From a checkpoint of a small audio frame classifier.
Model: mfcc input, arch tc_resnet.
Rows from block 5 of a small audio frame classifier, named by matrix and row number. Rows with one number belong to one channel. Each number is 50 + 12 x the weight over its row's rms, rounded and kept within 0 to 99. All counts start at 0. After the name is the row's rms in percent of the matrix's.
Before each channel's rows are labels from the 100 clips, of 14848, where the channel reaches its highest value: "top examples" is what is common among them. Only what is clearly more common there than usual is listed. The data: phrases spoken by 400 fixed synthetic voices.
# convs0: first width-9 conv, stride 2 (model.blocks.5.convs.0.weight, 288x192x9, each kernel summed), inputs 0-95
# convs1: second width-9 conv (model.blocks.5.convs.1.weight, 288x288x9, transposed, each kernel summed), outputs 0-95

top examples: /ə/; /oʊ/
convs0.62 099:53 59 42 25 51 41 42 72 53 56 61 50 24 45 31 39 35 60 57 49 45 31 63 66 60 62 54 41 42 47 51 60 38 58 35 55 59 27 38 39 58 40 28 56 44 55 59 48 48 44 51 50 69 37 43 52 73 38 33 52 30 49 59 55 62 54 60 59 36 31 65 33 34 47 34 50 66 41 27 64 44 49 49 44 45 60 33 52 55 63 35 48 36 43 48 53
convs1.62 092:55 45 38 67 50 49 48 39 51 58 43 64 48 58 40 30 76 39 59 52 57 58 32 43 64 61 44 27 47 52 34 54 57 22 54 59 33 48 61 22 48 48 26 56 49 50 38 52 40 58 46 37 51 49 33 54 65 52 43 66 60 36 63 59 55 63 47 51 71 17 58 25 55 57 42 47 57 52 56 57 61 57 55 76 43 35 46 06 61 35 75 44 42 73 52 60

top examples: /b/; /ɔɪ/; /u/; text has "boy"
convs0.55 096:66 49 46 46 21 32 57 31 52 43 36 82 52 49 39 30 49 47 69 69 34 49 67 39 38 47 48 49 62 59 17 36 50 52 51 49 61 23 49 61 59 45 43 52 46 39 42 57 58 34 45 56 66 25 30 48 51 57 36 39 44 59 43 39 50 41 53 43 46 50 36 28 35 47 40 38 46 47 39 42 48 50 50 46 31 26 56 48 47 61 67 26 39 41 27 42
convs1.55 100:46 38 56 39 56 39 55 37 48 48 60 43 51 55 30 40 76 68 30 46 30 50 57 23 58 48 59 35 49 77 49 40 50 33 35 48 62 54 54 63 50 49 36 49 47 70 51 47 49 63 62 55 48 50 62 42 64 38 58 30 13 33 38 44 40 52 40 59 62 33 51 48 56 54 63 54 59 64 50 49 46 31 39 37 49 67 36 46 39 52 42 52 38 37 51 28

top examples: reverberation; /dʒ/
convs0.5 102:76 17 73 46 49 62 45 37 53 26 43 52 63 40 41 50 48 49 41 37 54 57 56 45 53 43 66 36 44 34 28 22 38 54 35 44 71 38 35 38 55 52 48 43 42 25 43 41 65 33 39 46 26 32 47 59 36 47 35 70 39 58 55 35 50 49 47 62 36 39 57 48 58 56 43 53 54 30 37 51 46 55 51 43 60 54 61 43 38 58 36 20 64 34 44 66
convs1.5 088:54 54 44 49 59 48 46 28 47 58 45 38 40 33 50 52 51 62 41 53 27 35 58 46 52 63 30 74 34 58 60 53 64 35 50 57 51 61 42 40 56 52 37 58 31 44 48 42 40 41 45 53 62 39 45 56 64 51 52 47 45 52 48 21 46 30 34 49 40 41 46 48 62 52 64 59 52 63 36 42 35 43 56 47 49 52 44 53 60 64 52 51 51 48 45 44

top examples: /ɹ/; /ɪ/; /ɑ/; fast speaker
convs0.188 103:52 60 50 39 46 62 40 49 55 62 31 53 36 42 50 37 40 45 60 49 45 38 50 54 49 59 31 31 58 51 31 51 38 42 47 43 55 25 47 68 65 25 25 59 40 38 66 47 51 63 71 36 50 39 63 49 50 66 41 37 33 49 25 48 39 36 38 57 48 32 60 45 52 45 42 45 58 42 49 46 57 55 56 45 59 35 65 36 62 54 45 44 69 47 30 35
convs1.188 093:49 43 64 59 44 57 54 51 59 72 51 70 64 44 47 45 64 43 74 65 59 74 47 59 42 32 50 24 68 40 52 44 38 23 29 32 62 63 47 45 49 60 60 70 57 31 33 38 49 44 44 47 54 53 33 54 61 75 53 49 60 60 48 48 46 61 44 56 65 55 38 34 57 48 60 48 40 72 26 65 24 37 40 53 39 48 55 53 53 49 49 48 67 47 77 46

top examples: /v/; /ɑ/; text has "very"
convs0.192 111:52 52 58 36 21 25 32 38 51 55 42 27 49 46 63 38 60 33 46 40 48 43 18 22 43 47 44 63 41 45 24 59 55 47 44 41 39 59 55 66 57 35 58 33 47 58 22 53 28 65 43 50 49 33 47 35 55 50 58 42 52 39 45 46 51 58 55 55 59 55 35 66 30 52 48 50 52 48 41 54 50 28 42 28 55 53 68 28 35 40 50 44 35 49 58 15
convs1.192 094:39 31 36 67 33 47 52 53 47 48 41 46 60 35 36 34 54 42 28 49 52 27 58 55 37 17 42 58 50 55 57 62 49 57 29 52 62 61 27 49 26 46 50 51 76 44 31 51 39 23 12 38 37 57 51 45 41 37 33 44 43 60 45 44 62 54 67 40 51 52 44 37 48 20 24 50 29 58 44 40 51 38 54 38 33 52 21 58 71 60 60 48 65 70 63 71

top examples: /ɝ/; /ð/
convs0.245 106:69 35 34 55 50 60 44 41 20 55 38 39 43 33 46 47 48 56 45 57 49 49 58 64 35 64 57 33 54 51 29 44 58 42 60 35 45 29 45 43 55 57 56 60 59 60 35 34 70 51 61 56 54 39 43 58 48 56 46 28 56 42 51 41 39 49 43 56 47 39 58 16 26 11 55 31 36 59 45 46 40 66 19 52 44 65 31 62 48 52 47 56 52 37 28 79
convs1.245 093:38 38 46 32 38 42 61 36 44 32 69 24 73 66 66 28 63 46 56 32 33 51 66 48 67 76 51 37 41 36 49 51 50 38 54 47 51 42 43 48 29 60 70 49 33 30 65 57 62 46 48 47 45 48 76 73 39 47 43 44 37 43 83 48 50 62 62 48 61 32 69 59 44 70 43 51 72 47 23 38 38 23 43 21 51 66 26 37 51 48 78 35 39 58 30 65

top examples: /f/; /ʃ/
convs0.107 081:28 43 50 44 42 31 56 50 46 46 41 38 60 33 55 58 52 57 59 48 36 77 67 57 61 48 38 53 47 45 35 35 12 42 48 47 52 55 46 44 41 56 52 51 71 71 66 52 46 48 46 53 53 44 50 44 50 59 32 60 37 38 57 49 54 28 65 40 38 51 42 55 37 43 53 46 56 28 76 48 60 52 46 29 62 52 65 34 32 46 55 43 46 43 39 48
convs1.107 091:51 66 76 60 60 51 55 40 68 46 59 53 48 64 66 39 58 40 53 38 34 29 38 47 44 70 69 33 39 27 36 45 30 60 56 48 53 40 50 52 34 44 42 31 43 48 70 50 52 72 57 42 60 46 48 43 50 75 40 38 36 38 34 46 50 52 58 57 61 57 58 69 66 44 62 60 55 33 43 38 39 45 47 48 38 52 51 35 60 56 60 54 44 58 71 45

top examples: reverberation; fast speaker; /dʒ/
convs0.255 100:43 42 68 35 52 47 52 68 62 55 44 43 20 62 32 39 48 52 42 43 44 53 64 22 50 63 44 45 51 35 24 39 58 34 57 40 52 37 60 44 61 60 48 42 36 53 30 28 50 43 21 45 57 29 48 41 58 42 33 50 18 51 45 65 37 41 21 74 44 49 66 41 49 58 54 67 50 30 53 37 65 73 36 38 55 59 78 26 29 53 34 59 49 36 41 47
convs1.255 102:47 54 54 62 55 49 45 54 51 72 43 68 28 37 53 47 38 17 35 33 62 16 31 68 38 38 64 36 42 41 42 35 53 50 58 58 62 57 39 52 55 56 51 35 43 53 35 42 41 48 47 40 64 37 37 58 52 56 56 38 48 50 59 30 48 37 47 47 35 44 51 24 47 45 55 47 53 53 34 48 39 54 56 63 41 55 55 56 76 32 40 59 22 39 16 30

top examples: /tʃ/; fast speaker; /dʒ/
convs0.75 081:41 43 45 52 45 58 48 45 34 39 66 49 64 36 45 48 45 31 47 29 33 54 60 49 52 41 42 37 24 35 56 35 30 32 31 42 40 35 42 62 35 35 54 53 53 54 65 47 58 44 28 43 38 39 42 52 47 49 14 57 37 47 54 46 43 43 54 58 52 39 50 68 26 51 42 33 55 39 54 29 53 47 50 37 57 44 54 44 30 45 50 26 49 39 44 25
convs1.75 091:55 55 64 40 58 50 46 51 48 67 61 29 46 54 40 32 39 54 42 39 48 36 40 65 27 36 72 53 27 40 56 36 28 50 48 58 39 40 53 57 38 46 56 42 45 46 24 60 50 43 55 51 55 61 69 76 64 47 60 42 25 30 69 30 32 46 56 52 54 47 52 63 63 59 49 69 63 57 40 69 65 59 54 67 48 33 31 58 69 59 51 49 38 45 50 53

top examples: /ɹ/; /b/; /ɝ/; /ʌ/
convs0.100 112:62 05 45 49 50 54 56 45 31 45 47 53 29 54 46 46 46 56 47 59 45 48 40 61 60 58 49 32 33 41 30 31 26 43 38 52 44 49 49 47 42 40 56 39 49 60 46 29 55 46 41 61 41 48 38 64 35 29 50 50 49 46 60 75 48 61 47 47 49 45 58 64 66 30 44 33 55 45 62 35 43 58 53 42 44 58 52 30 64 37 42 57 45 38 38 49
convs1.100 102:41 45 46 51 46 47 64 53 45 77 42 60 40 48 40 41 50 44 41 19 52 74 56 57 57 46 52 40 51 63 56 44 63 29 48 70 40 36 49 57 59 60 28 23 66 44 40 59 50 30 73 40 36 34 22 44 71 44 62 45 67 41 87 65 40 51 57 35 53 56 51 48 39 66 38 58 62 60 48 47 68 77 73 40 56 48 54 51 61 64 32 41 46 68 48 48

top examples: /d/; /ɪ/; /b/; /h/
convs0.195 113:54 49 37 27 47 60 46 24 53 35 60 48 53 47 64 49 49 49 45 37 49 49 46 46 44 40 59 62 33 52 51 50 41 73 36 45 40 61 57 59 51 37 38 62 69 56 53 32 58 58 51 39 38 50 43 32 68 39 43 63 35 51 44 32 25 50 68 63 38 25 43 51 19 48 51 60 56 36 38 61 67 61 46 47 51 64 48 47 39 26 46 40 51 46 50 31
convs1.195 098:46 56 44 69 44 45 66 54 52 53 40 76 31 84 65 59 41 66 61 69 63 58 45 48 89 47 63 30 97 72 59 33 35 42 64 43 42 42 41 55 30 39 48 55 51 57 60 51 60 56 54 52 59 46 69 39 47 66 36 38 38 55 75 53 54 55 39 44 35 50 56 36 35 56 40 34 40 40 49 38 39 56 41 29 51 69 41 63 48 63 30 39 35 46 41 50

top examples: /v/; /u/; /j/; text has "volume"
convs0.199 093:49 60 40 45 54 39 62 40 39 48 24 72 57 36 57 42 43 39 56 43 50 34 41 52 66 44 51 63 56 53 45 44 63 62 47 49 46 29 54 62 40 42 51 61 31 33 45 58 56 45 52 33 38 45 42 27 33 63 37 60 46 71 47 41 45 36 45 57 29 51 24 69 34 30 32 37 47 45 33 49 44 52 49 29 71 48 44 51 30 38 53 44 46 38 51 30
convs1.199 093:42 66 41 48 51 44 40 35 72 45 49 48 60 58 43 48 46 66 56 54 36 35 61 53 62 34 56 37 54 44 68 63 56 40 45 49 48 30 49 49 49 56 55 34 37 52 40 52 53 40 48 42 44 53 70 43 58 51 31 36 28 31 35 40 52 40 47 62 36 50 27 42 34 49 60 48 47 54 52 46 52 57 35 64 83 61 41 61 42 64 23 54 58 48 84 74

top examples: /ɹ/; /ɪ/; /ŋ/
convs0.149 107:61 52 48 37 68 31 45 67 46 40 52 57 69 52 70 38 42 56 60 45 42 46 52 46 55 52 46 70 47 49 25 48 43 51 30 39 28 29 53 57 34 35 46 51 68 54 24 58 54 32 34 46 66 53 43 35 41 39 33 39 36 38 30 55 49 34 48 65 55 46 16 26 44 63 39 44 53 36 44 26 64 43 35 32 45 51 48 51 51 42 33 36 35 21 44 53
convs1.149 095:51 42 64 48 41 33 61 48 53 39 44 65 47 31 41 54 41 24 65 23 44 56 48 44 49 34 62 34 55 43 53 55 55 46 46 40 43 44 39 41 55 49 47 44 46 57 56 42 44 45 50 41 56 37 45 36 50 55 59 38 52 64 61 42 72 44 84 35 31 40 48 48 27 56 36 37 46 49 51 56 50 61 55 67 51 60 41 57 54 54 53 45 07 39 44 43

top examples: /d/
convs0.194 128:51 25 55 49 46 45 58 49 55 49 55 42 43 26 43 58 35 57 40 47 59 59 63 49 58 24 64 35 46 34 40 53 64 48 41 44 49 42 39 43 47 40 41 45 50 60 39 56 50 47 35 38 37 45 61 58 29 54 57 57 47 44 54 37 41 48 48 55 47 41 48 40 48 43 54 21 62 57 43 54 49 40 35 33 36 63 53 48 48 74 41 32 48 06 28 40
convs1.194 118:75 50 53 69 42 42 25 43 43 20 71 59 35 58 51 36 69 55 48 57 51 51 49 39 39 62 18 50 59 42 50 35 50 37 38 34 33 53 43 40 41 53 50 50 33 29 41 41 44 50 61 48 59 56 52 62 46 55 50 48 48 47 31 52 50 62 83 51 53 85 62 31 81 56 54 55 33 34 29 46 34 32 42 34 42 51 26 44 46 51 49 56 48 54 47 51

top examples: /ɝ/; /ɛ/; text has "letter"
convs0.228 119:51 35 44 39 47 33 62 60 34 48 34 30 60 37 39 43 31 47 59 58 47 53 65 62 45 65 46 66 49 60 53 29 59 59 42 59 45 28 49 33 50 31 41 65 52 44 54 43 33 54 55 28 80 29 54 64 72 46 38 48 49 49 44 38 45 36 17 57 30 35 45 33 53 26 46 45 15 45 62 40 45 54 44 46 43 62 24 37 46 51 34 47 39 57 52 68
convs1.228 108:42 15 55 42 44 31 49 48 66 28 37 36 37 41 46 55 36 50 39 73 58 66 65 34 37 41 41 48 38 57 59 66 47 27 37 68 39 60 60 55 45 74 34 65 36 46 66 49 42 57 50 37 68 56 52 34 28 57 48 45 59 71 61 59 46 58 54 64 55 51 57 62 56 30 57 54 42 36 35 32 46 46 37 36 44 49 50 72 32 57 69 55 60 44 54 44

top examples: /b/
convs0.113 098:70 44 45 67 50 50 54 45 61 41 44 47 22 39 48 56 50 54 59 70 52 48 62 62 26 35 60 58 45 51 39 39 52 55 39 55 51 43 50 62 59 35 36 47 52 43 56 54 62 47 39 40 42 37 53 47 66 35 44 37 47 48 33 45 60 54 45 59 49 53 56 56 48 65 24 49 63 37 38 41 29 14 54 25 48 64 36 31 43 58 43 41 43 25 32 64
convs1.113 093:67 63 31 59 29 55 23 62 08 49 70 50 34 42 69 41 57 59 56 31 47 51 64 57 55 60 69 48 60 78 72 44 52 39 60 51 73 57 58 49 38 28 38 33 47 46 43 55 53 54 50 60 59 47 62 51 37 59 57 64 58 52 48 54 41 54 61 48 29 47 54 48 50 41 44 51 59 51 62 66 51 45 50 51 46 45 44 58 59 64 49 43 50 51 44 84

top examples: /tʃ/; /w/; /ɑ/; text has "watched"
convs0.206 101:58 50 61 55 20 61 29 47 45 53 43 43 33 41 29 50 30 41 40 47 50 48 47 51 60 38 49 51 54 22 49 42 51 54 58 38 39 43 37 42 61 30 54 40 39 45 52 68 69 63 43 59 63 37 51 60 31 70 48 63 62 37 46 48 49 58 59 41 50 39 65 47 63 27 57 42 44 45 56 51 52 22 28 71 53 45 35 34 66 51 46 42 46 29 41 29
convs1.206 093:39 34 45 36 71 22 39 48 31 47 51 69 46 44 60 54 58 68 50 47 43 47 15 58 53 51 44 50 54 47 45 59 65 37 43 47 35 51 53 28 40 48 39 38 42 41 14 56 59 55 55 50 45 40 38 45 51 67 55 49 49 52 47 38 51 62 19 50 51 61 41 48 61 47 49 60 16 38 34 24 57 36 49 45 45 52 37 71 50 84 31 64 44 37 45 38

top examples: /ɝ/; /m/; /ɛ/; /ʒ/
convs0.151 108:38 66 44 47 38 28 35 74 51 49 48 55 58 65 41 50 39 44 59 28 52 55 52 46 31 69 51 46 51 38 45 49 45 42 48 47 48 34 42 64 55 19 54 61 54 65 57 42 44 54 54 55 51 25 54 69 50 37 64 50 65 36 49 37 62 62 41 51 46 43 42 60 42 52 65 33 45 31 76 41 56 66 48 51 29 53 34 48 53 66 45 42 39 27 62 55
convs1.151 107:35 34 31 68 45 45 51 38 48 56 51 42 48 53 37 50 41 28 40 63 54 56 64 16 66 39 50 55 58 46 53 44 36 44 55 58 58 60 53 52 78 42 46 59 50 45 73 45 56 36 38 43 33 36 49 69 57 32 64 38 49 69 64 72 64 58 44 44 69 49 42 66 51 47 45 49 52 43 72 47 41 42 49 47 46 46 45 85 47 24 52 63 60 55 35 35

top examples: /ə/; /u/; /j/; /ʒ/
convs0.109 093:42 45 41 42 44 43 37 70 37 65 55 55 30 33 48 55 44 50 38 48 62 40 76 41 58 65 55 72 45 55 42 51 27 53 67 47 53 28 47 31 47 58 40 62 48 30 39 41 51 54 41 36 37 35 35 44 40 59 43 55 55 53 42 51 33 34 50 71 67 41 37 46 35 42 46 20 51 37 31 57 47 46 33 34 71 44 50 55 53 60 40 45 55 48 70 19
convs1.109 097:60 62 43 62 61 58 68 64 66 44 69 77 44 74 44 71 51 76 43 75 61 57 80 39 51 50 56 58 77 67 52 31 48 53 60 58 59 37 71 59 76 62 49 47 51 65 50 63 35 53 45 41 48 47 42 63 40 43 37 43 57 60 51 49 38 57 54 63 51 53 46 38 41 51 52 48 44 42 41 26 58 54 39 59 45 30 42 61 48 55 44 26 39 35 33 59

top examples: /f/
convs0.106 100:38 37 54 51 48 56 44 54 59 55 59 59 52 50 34 46 55 28 75 32 51 61 61 37 51 66 45 47 54 31 53 47 46 57 58 60 46 48 38 54 51 29 45 42 61 50 64 44 56 67 26 68 55 26 58 57 60 66 20 42 45 41 70 35 43 48 50 45 43 36 56 39 71 69 34 55 48 28 57 49 41 57 33 36 45 52 58 44 43 63 37 25 34 71 29 63
convs1.106 098:62 51 47 48 59 20 56 40 46 47 69 63 50 50 38 70 73 44 53 73 58 50 40 62 51 60 25 56 64 70 46 62 67 57 44 44 32 44 34 20 44 51 45 57 49 42 31 58 43 50 55 43 51 36 47 48 66 48 51 64 59 37 35 70 48 66 41 41 49 45 46 46 58 40 55 53 65 39 53 56 38 32 32 47 51 35 59 64 66 57 43 52 64 48 58 34

top examples: /d/
convs0.16 079:46 34 49 45 48 29 48 38 39 51 55 37 57 50 52 52 48 69 73 37 64 55 51 41 53 44 33 54 47 35 22 42 50 47 29 41 31 60 60 66 65 61 57 44 28 57 44 45 57 57 46 53 59 27 49 52 29 39 37 53 39 56 44 42 45 41 41 36 44 42 43 27 56 36 58 27 60 23 58 43 53 48 23 15 57 38 36 43 41 61 41 20 41 36 73 52
convs1.16 088:45 50 57 51 72 53 84 64 50 50 72 75 56 44 53 32 47 53 51 38 51 43 43 43 35 45 39 94 51 51 32 29 63 52 68 49 44 61 31 62 64 56 70 60 45 63 57 39 47 57 55 52 75 54 58 55 44 57 43 52 67 60 66 62 62 48 47 51 30 56 62 47 42 70 46 49 46 60 36 62 19 36 65 30 45 50 45 47 57 53 44 37 36 53 32 60

top examples: fast speaker
convs0.277 088:44 45 57 32 38 46 37 37 35 38 33 37 30 40 40 54 40 56 63 70 43 73 37 55 72 69 55 59 43 46 36 51 43 28 56 32 60 34 57 59 57 36 55 30 40 51 38 48 53 23 26 46 48 66 49 42 58 42 37 55 43 34 48 35 62 39 55 66 61 49 50 56 45 52 40 78 28 51 36 46 52 48 38 32 45 57 56 40 16 62 72 49 54 35 50 35
convs1.277 088:43 48 75 80 46 49 51 66 42 60 65 66 46 56 57 58 38 31 46 32 36 61 47 25 44 49 54 49 49 38 38 49 34 63 44 33 53 49 43 43 69 72 57 46 47 58 53 44 41 40 34 58 69 53 53 83 48 34 62 47 45 45 30 44 70 71 70 53 66 48 54 35 44 53 54 54 54 69 61 33 52 46 41 47 61 48 15 53 37 41 49 63 48 30 56 56

top examples: /ɹ/; /d/; /aʊ/; text has "round"
convs0.156 116:28 21 57 33 59 48 42 63 72 42 52 36 28 43 66 55 49 56 49 36 37 46 39 58 50 71 47 30 45 54 45 45 39 35 43 40 45 39 54 44 46 57 46 29 56 51 38 55 59 50 42 40 29 39 58 63 44 36 58 36 44 41 53 44 54 53 53 45 54 45 43 64 70 52 44 45 47 27 50 38 43 25 48 51 65 57 55 38 22 40 38 64 63 46 37 21
convs1.156 116:60 55 47 49 52 51 68 63 83 79 54 60 35 51 37 30 35 43 46 45 32 48 39 29 48 44 43 49 32 51 49 42 52 31 61 38 55 64 57 51 56 40 30 45 33 31 42 64 44 58 31 44 55 39 50 64 59 46 59 63 54 57 48 66 50 58 42 57 50 51 44 56 61 48 44 61 44 46 60 29 49 42 61 40 53 73 51 64 39 46 47 52 39 60 42 32

top examples: /f/; /ɔ/; text has "off"
convs0.236 102:20 63 48 51 45 48 35 32 59 44 18 43 43 36 55 39 30 05 46 52 41 34 39 34 38 44 53 66 45 49 56 41 43 60 50 36 33 58 35 56 50 23 52 43 47 58 46 66 57 59 39 62 64 50 50 35 64 58 50 51 41 54 58 37 22 15 51 59 43 40 22 43 54 59 42 46 40 53 45 36 53 50 35 46 50 35 49 48 57 56 44 40 48 44 64 31
convs1.236 102:59 54 45 52 43 55 55 41 55 61 48 67 45 68 29 56 72 70 39 55 72 54 46 73 49 50 40 62 57 59 48 64 48 52 40 52 57 56 52 37 41 79 34 33 38 16 41 49 24 31 35 57 67 65 55 27 53 36 54 38 51 53 12 39 48 57 50 56 26 43 74 69 44 63 28 44 41 53 40 44 33 60 45 57 38 58 45 54 57 56 42 55 67 58 53 51

top examples: /ə/; /b/; /eɪ/; text has "table"
convs0.137 106:43 53 54 22 46 26 50 70 51 59 28 45 48 45 52 35 51 39 73 47 34 41 34 57 62 66 48 50 54 52 49 57 45 48 28 48 51 32 55 61 61 61 45 48 55 69 45 54 55 20 63 60 64 51 50 55 58 38 41 44 26 46 48 58 69 39 46 35 45 37 18 53 46 48 50 53 63 27 42 60 47 50 48 41 47 50 62 40 66 19 38 49 52 54 56 51
convs1.137 098:30 35 50 50 48 59 50 54 59 45 58 88 54 59 72 57 56 59 39 25 53 33 56 43 44 50 70 35 64 37 61 54 53 54 54 52 73 33 52 40 75 76 53 46 58 50 56 26 36 51 37 58 31 40 19 38 38 39 41 70 34 39 52 32 59 53 46 40 41 27 50 49 32 50 55 38 32 37 59 62 46 59 58 59 64 58 55 47 62 48 55 62 33 70 78 72

top examples: /ʃ/; /p/; /f/; /ʊ/
convs0.169 104:28 52 30 55 61 35 45 68 38 47 59 32 55 52 71 62 41 39 41 48 47 47 69 68 60 60 52 31 51 37 49 33 44 41 43 64 45 55 37 18 53 40 64 64 35 68 41 49 51 53 56 47 48 52 47 38 50 44 53 50 60 41 41 59 24 63 43 40 54 37 57 47 57 11 62 39 51 46 63 41 53 58 12 41 46 47 54 61 61 65 30 39 36 38 53 54
convs1.169 099:48 63 45 44 44 52 39 40 38 45 46 36 29 55 57 42 44 58 34 57 34 46 52 74 40 65 52 48 42 31 50 45 60 60 62 54 51 44 50 44 40 40 56 46 49 59 53 43 51 46 43 66 58 47 60 54 46 50 55 67 42 48 59 54 37 39 21 40 53 37 55 45 47 76 54 57 79 76 48 58 65 43 50 57 60 49 71 52 67 54 49 40 55 35 48 35

top examples: /tʃ/; /ɝ/; text has "teacher"
convs0.241 097:49 30 50 39 21 42 44 47 53 50 43 56 25 58 49 56 57 57 42 59 37 43 68 73 32 65 47 48 42 56 32 23 45 41 45 65 41 36 34 50 52 42 63 48 35 53 58 56 45 43 58 54 20 37 38 54 63 55 61 41 57 42 40 49 40 48 42 44 42 27 44 50 61 23 67 22 51 30 52 73 54 50 51 56 48 45 25 62 51 52 48 53 41 40 47 46
convs1.241 099:38 46 52 41 43 43 48 51 57 30 40 37 67 48 65 50 37 47 43 38 36 44 46 58 54 38 71 48 56 54 74 45 41 60 41 43 47 31 70 48 50 66 54 39 65 52 70 64 41 51 65 41 59 49 68 32 50 60 48 47 40 38 67 46 42 47 41 52 56 37 58 52 55 59 43 51 58 67 56 57 72 72 40 24 47 48 42 47 33 68 30 51 41 38 56 47

top examples: fast speaker
convs0.150 081:40 58 40 33 48 57 51 64 56 39 59 64 67 38 48 58 52 49 36 47 63 30 65 35 64 44 43 54 50 56 39 39 42 52 36 57 44 23 59 45 23 46 28 36 43 46 73 46 50 45 71 35 54 33 42 26 50 41 70 58 57 61 52 48 66 67 50 56 50 35 43 60 09 53 40 38 27 55 47 41 42 30 55 42 35 47 31 41 41 47 67 43 41 34 69 27
convs1.150 088:54 43 62 56 62 53 44 83 38 50 60 56 53 45 40 49 64 29 51 78 30 49 60 43 37 49 49 34 65 29 54 31 60 62 61 32 43 47 47 42 39 41 61 51 39 26 58 46 43 58 57 50 63 71 64 44 45 53 47 41 51 70 51 64 51 75 60 59 61 60 43 32 51 41 46 55 37 36 62 50 48 50 59 56 82 36 58 54 49 44 45 46 59 58 55 38

top examples: /d/; fast speaker
convs0.154 075:46 56 49 45 39 17 26 43 44 45 36 62 58 62 48 43 69 57 56 12 50 52 52 58 65 55 22 50 54 35 29 25 41 38 27 41 44 48 54 55 59 43 49 57 37 60 44 60 61 48 35 61 42 31 37 53 38 50 32 55 46 40 47 50 39 35 50 42 28 47 61 57 45 34 46 40 60 42 52 48 41 59 36 27 37 37 31 37 31 61 51 23 44 34 51 48
convs1.154 078:57 65 80 52 61 71 59 70 58 43 47 44 55 56 50 42 58 59 56 36 39 57 24 67 42 54 24 41 42 52 37 34 64 63 67 60 49 44 44 51 67 60 66 52 77 45 57 45 52 65 40 51 41 45 56 54 55 68 41 54 45 46 42 44 39 57 50 54 72 50 65 45 67 49 65 53 59 76 46 65 32 41 71 42 44 39 62 55 47 45 54 45 39 51 50 46

top examples: /ʃ/
convs0.84 093:46 32 46 56 41 40 55 46 50 41 57 53 53 29 32 49 42 68 50 33 60 49 58 60 47 34 25 70 47 24 44 53 51 45 60 47 51 38 41 37 48 21 48 75 58 28 48 68 50 55 38 66 51 37 48 66 44 44 47 84 65 56 56 50 42 47 40 66 56 45 56 49 29 51 42 45 53 52 62 43 52 65 48 51 40 39 48 30 36 79 48 45 47 51 40 54
convs1.84 103:32 39 40 35 40 36 61 56 46 55 46 59 59 45 71 39 37 60 43 37 36 36 50 35 44 57 57 66 42 55 41 55 62 44 66 51 30 58 36 75 58 48 51 33 53 35 51 51 59 54 60 35 51 45 51 41 50 59 45 43 44 51 50 62 74 62 37 71 24 54 31 65 39 58 46 74 41 51 39 33 71 49 32 42 44 68 44 51 29 29 40 77 43 70 39 55

top examples: /m/; /ɑ/; /u/; /j/
convs0.42 126:49 31 50 47 40 57 41 48 45 33 26 45 40 56 59 36 51 59 25 49 38 45 56 58 51 46 68 52 47 61 30 59 35 51 45 42 39 36 59 45 53 40 44 48 45 46 27 59 51 66 38 50 43 54 57 55 57 52 58 47 45 46 57 62 41 53 54 59 47 42 31 75 77 44 39 41 57 30 51 41 42 11 18 42 37 58 62 45 62 57 53 60 45 54 44 22
convs1.42 111:43 36 55 62 48 40 45 48 64 48 50 47 50 31 33 53 47 38 46 48 73 44 77 59 55 39 54 52 33 71 63 66 34 30 50 32 36 65 52 51 32 59 32 43 45 39 47 45 26 45 19 35 54 29 47 51 58 54 64 65 44 49 66 66 54 53 44 46 24 62 52 38 48 22 61 53 57 50 54 49 43 43 51 35 48 40 43 54 55 46 54 65 36 63 36 56

top examples: /m/; /ɑ/; /ə/; /v/
convs0.224 110:46 47 51 59 38 45 47 65 60 51 65 60 45 47 38 23 69 13 52 46 50 45 47 28 64 63 58 42 47 51 41 65 65 38 60 42 46 34 53 62 63 43 44 55 51 41 59 48 39 58 36 53 56 35 55 54 61 48 51 49 38 48 38 28 50 42 54 41 60 51 44 66 53 44 33 48 70 39 52 25 55 14 35 45 48 48 59 30 54 59 37 46 56 46 32 26
convs1.224 095:37 69 66 65 48 43 49 51 80 11 62 46 70 25 42 62 52 31 45 37 43 40 43 44 66 54 63 56 51 49 52 62 48 30 63 62 28 60 44 34 55 73 39 50 68 54 46 46 43 34 56 38 52 54 32 42 48 27 37 34 47 34 52 71 49 41 45 33 30 48 44 49 45 50 36 61 39 65 65 51 56 52 40 53 34 32 44 52 64 39 68 64 33 60 46 56

top examples: reverberation; /aɪ/; /h/; text has "behind"
convs0.40 099:60 49 25 53 59 43 44 25 50 52 34 53 39 58 54 58 61 51 51 39 51 60 59 46 50 40 72 51 31 36 36 45 51 42 44 38 56 53 67 50 60 22 44 62 49 44 39 37 56 51 54 44 40 38 35 39 61 51 26 73 52 43 60 41 52 62 65 57 43 44 46 40 41 45 42 48 49 39 62 54 65 46 36 21 39 54 58 45 59 52 33 08 34 41 41 28
convs1.40 096:47 48 67 60 63 12 45 42 52 55 49 54 56 58 57 51 53 47 62 35 51 80 42 85 39 67 53 69 53 50 44 46 42 34 55 68 37 58 49 66 40 54 49 42 32 48 33 26 53 43 58 39 55 49 49 35 47 32 53 51 58 80 37 52 55 36 43 56 36 50 59 47 43 62 38 53 29 57 40 56 41 50 64 49 47 55 63 62 54 34 35 63 27 54 45 45